Weights of a small self-supervised image encoder: 32-pixel images, widths [96, 144, 208].
Rows from block 6, named by matrix and row number. Rows with one number belong to one channel. Each number is 128 + 24 x the weight over its row's rms, rounded and kept within 0 to 255. All counts start at 0. Numbers have three digits each. After the name is the row's rms in percent of the matrix's.
# p10: first pointwise conv (model.blocks.6.p1.0.weight, 72x72x1x1), inputs 0-71
# p20: second pointwise conv (model.blocks.6.p2.0.weight, 72x72x1x1, transposed), outputs 0-71
p10.0 063:133110130180105103123130108123140090113135127127111167160066119086153079092127129100114129151161123124131123126110124098105124127107177127135133098116123122146114130113079098122108132171134115083119088170164110123117
p20.0 066:135134154098147097098119189138130120097168141123086140104137199123137113101138144158142184125118139142113134144155129093125104126108144156132133116127129103072082099079139117146132136119097134127143140133117107112141
p10.1 136:129127125143131127118120065125101118162116130128142122146114154147114109114124129165106119123142127176126099112114128207154124127206143113128102072077131104119117126141141117126107139146176115127101132131140145128098
p20.1 122:124105145109119085146133163143111121124147144068155092073140123140063087098154121075142128141161162136134097146125119149144140101114141114139118127141115137114157133139142179132135147128124135146175136099100139148115
p10.2 103:128130128117139163091143131141158144138150129130123145098180131128140131144161128106131143156129143110127053144117126153142128123126099112125147159132129124110117125078141157130183147087160129183082109137084132130082
p20.2 026:152150129113121141094122135142146115189169178106125124106121126119133104070123128138138106133096139116155195126127136107113132131109135123143148126145136107109120067097160158142126129119092160164132121150136121082091
p10.4 143:128131127155101140169119180106084204127125127127128139118139168149092099152121129134126118094147126178129108122137128067097132128118132114129116134128127157147100128095150106127150124130199102132129138114139160129144
p20.4 122:148015092139099139122127161145122164108171113135095121133115126119148118122103118133125130139145102133124096129098134147125129160144142151126114123096135152129148122129090121154125132126141137080119164181157142136129
p10.5 032:128114129120150142149119123090182108127143121130113127068162121130139123126152123084119118170113132115122061132134131160159130126138130095124119162122129143118152125060115173123137167146149106163116096131079132120107
p20.5 025:150147126104126133100132141147135122195168173103136112106121145123128102092127139134122109132095133133142199128132131097115147144103125114134163132144124109095130058087147162147138125124107139170126135157127133087103
p10.7 109:127133129109076144123141139160139159112123128130105123143167081102127123101120130175125109181120116174127102187114125132102125126124126121127109120154126091113120126109089093126122101115170173105156107137132082128174
p20.7 132:089112166166149071121125201111133143150109138103158122114118140151118125124132131104109083133137119121143098164115098128136129135157129086128100093138157102180116157156109123126148108129145122104131131129100113121182
p10.9 120:128189128136119153151177139116140139104118127132110107155093088126215123123113127174102121154132127126129137123129128151095130124126154132124118117115126124089134128120118119123172107124128144105058075124167125127125
p20.9 107:099113119139131090108162177102151113069109090132181123100159125127139144129093107140072129132153119120141103155135121122126110150199115120132103142146131138145125154130133100157126100144176140128138125102109133108154
p10.11 117:128107128098177153125164115141124109101163124128147095126121120163120154153123128095122153168078126113129142138126130119075129128133095188128177083121132127099097130146135157126152110190133135119123151140162117126101
p20.11 097:124152119175104204112116127113124136094164113147111160153147150119107180134098111120111106144074105129113118117127184152122129116134122132136132128133127145162108113111120076122131158161138090128096149118144110119094
p10.12 125:127112128118140111130102135120112079160137128127114172140110142138153107159119126118118115150093135100129166156136126140131130132120181163125157107097129194130101128139075103127084140132136085131128154118142081130070
p20.12 128:134101137137133129157103177113116124109166124093107155160126104136099121137089164148142129156154101121153076154114105105130119123142137143131156101101134136172118157122112128127142088121138156149175052131099117121149
p10.13 033:119090129137114168134145140071166086120117126121104138050140130137121133113126124109137132137139123141120094136127135155160135124124106086130111154138124128176119133130122143129152178133145137146121095125055150131076
p20.13 033:128141121118134133093115120127157106176176147106117084103105097121136115090107141145184113138107139132154182132124138115126124116095150113134158130149148101135122077099139160141111121121098155167156134150147101096084
p10.14 122:123138127139131114154174084168124153110103127128086135149146143147104146129151127127129106079134120155129125150156126162140127137133134115128172086178127104135174129144139084132122049130142152086112112129150135127153
p20.14 104:119125188154158130139110084127138087095111119130095154115128127148105126129163163133163089177119131113141118118165110115132135123136126155125138102100091146176160143139140108128143147110128127139074115071103162116128
p10.15 121:126124129124130148163155091116145139143169130128160138147124112145135132139084129139168203114132123155125168071100125128117125132204091126127093121125129108096151129122150136126138114121122165125178121130138086127125
p20.15 121:149133115070139118126116091161078129054156142146098098144127170126144145137164110103133101100143158134131138113123141134137139120112124171128143148132097147093127153140138134135119152123100162109132096103190144123114
p10.16 114:128118128121144098072126214137149112133085127125107106120115171112118143158144128141108171113151115138127145132086133122125129130092111106128148121129130159150161131109176120126117112141081116116113124114183112127174
p20.16 106:140104127136119176095131088116123119157081136150112124124100160112173120116172116156169104109148140103109128085105139121120110107143112135114110180107132151131128104101152123088114128136152168156129155149073143135156
p10.18 130:125144125128176144145147127133108131131187127131086153117117116131118113126169130162124109097126114165128144110086128110122130126131171120129158106128129095116125127122151111131097104149122158059135179174182168128125
p20.18 109:124087103154164170106100149095104117123178125127098121120135164121122141140126083147120123151136101127123108171128134141127125138121145154124127144122128148168130165127118134078116155072108163121094062147120153145111
p10.21 070:127126129125126142100126122129160146139151126130113128080180134138143120136136131088118136162116142110130055144129134142152128128127087118129150177132127140118105124098137140127174161073145127191097123117078128126083
p20.21 031:147151128105123146092125119128148124190170145112127088104114117127128107093128134140165119145098142137161197125129139111117123126083139135143150125155141098143130077106148154140109123126098150149147133153131126061097
p10.22 032:131113130132117132125123115103185114113129129129110145051157129132133127117131122092127132172137134105124071139124126151148135125130091094114127165130127132115114137108110147135153164105162127168109088128053130119081
p20.22 027:152146125117128139088112118126155114187172169114122096107120116112138107084125134153159102143106136129153187131136140113113117126097134122138144132149139106120127068101158158136120117120086160164146136158144117097085
p10.24 135:127111128098142164105120133140142073111068127129144093142105113117088171122100127126139142112129135126130161114089130148151134120083107158127176146108130105150120126132139075125145109201113118141154158111157126129117
p20.24 113:138129192112111150174136123148100125162080110117099133140117110133161234116142133149089135127138100130121120071132130118132125125128125112126121101146090112082123135130151151113137151122134114125125127148111119131115
p10.26 080:126096122139159146128139156128118085101141126127099067135070128078176143127165126110150114119121116100133154155114129116114127115165147134127172127128125111103109127165132115121104172108115135107134086108191132126110
p20.26 080:155136154123125115104156172137112161117127140134117123128094127105086093143125178139089141092126111148098177168179083117112105112152101142117108105119147151109106161150159169129113111125124100126101155113108126141151
p10.27 092:126121127090182168119149077135056143176091130127087127132120142123159137124172124112105143137161121120123153112128128120124125127132161110129154096091127084158145126114124118128121146143118113095130098127150181128098
p20.27 095:134147137137151145174144147073148130129147113113129155099125154113117158136087121115155146095070134102108126132112158115114108135144163118114126104133116109039131121144113108112126120177135150156151125136158115123167
p10.29 118:127150127089161094148123110150126111134119127129092138138107170142110119148116125140186082088121118140129123120146128098087125134179123135131175166185126112110107129133135138131153104131062102111116124103164137128155
p20.29 119:093117168107154121177115146099148137146141120140144129157132091126117158141152169161135168117097096118120142167169118115114118126096105145110134141125083081094143096135133103137118137115124188104132086122111098120138
p10.30 114:129099128113120133113141139097139123114119128126119109101136149173143131086064124105083118096117142127128173129140128097145128122103075149129142166171128172154104129201139135128122139104092137152111170118116116128129
p20.30 118:145126143132086190142125094209140163123061113138111148132127101125110128150109141152083096129147145151122145170129118107128142120108111117122160121121097115121121124128097091115131120130118186108148123139140135124141
p10.33 108:134143127104124102043076135090130176107117129130116107122082144151122112099119129125110141165151140175129070136157130110129131129102103146128113147173129151112120127107120111129117109138121114156187121128115118126143
p20.33 126:169159077107097167142070110114123124112043141154094139123115138136128120170151145154109134098160113135130118138126140128121158106145114120128113145118152142092136150140134113136131122107106145168091138162153101130150
p10.34 100:129152129112124122144154133125124129126127128129106097146132108119093114119135131139143162136155255136130132141130127136125132130111135130124152130136129125144135129143106133130127116139134114103132120129112101127131
p20.34 121:117134107140117097144196162109112119129110108119140126124134117134127127173111122125109115126135110140127135127115199153138137109196149116142140132049128107173128106134142141121132119078092146142126120132133128121081
p10.35 070:132075129127150143147133127093111098163133131125105102092084145150165168116082127072135117101097122166130158154105124106139128132138154119125108124132129165143168133146081122126100142162117110114182095128117121130116
p20.35 063:126121088132145169100137114123137158090118142106116150103108107102107124080157094147158183186143117141107135104131136145101169145126141122117127126158089151113200125130152148134113122114097111115147103130147102135124
p10.71 038:129131135163104101201108122087170092078120134129109128072130125120110129107100124126132109161129119104130162101134129125134132128170115118131114166116129130145119130149101132122108124152142076105144054115102126132137
p20.71 031:145133131112120123104110122112148115188180153120115088108117102107131112082105142141168113136094137121140179129136141133123131127104132116127142138158144101117135076107149170132114099118096151183147143157135118083090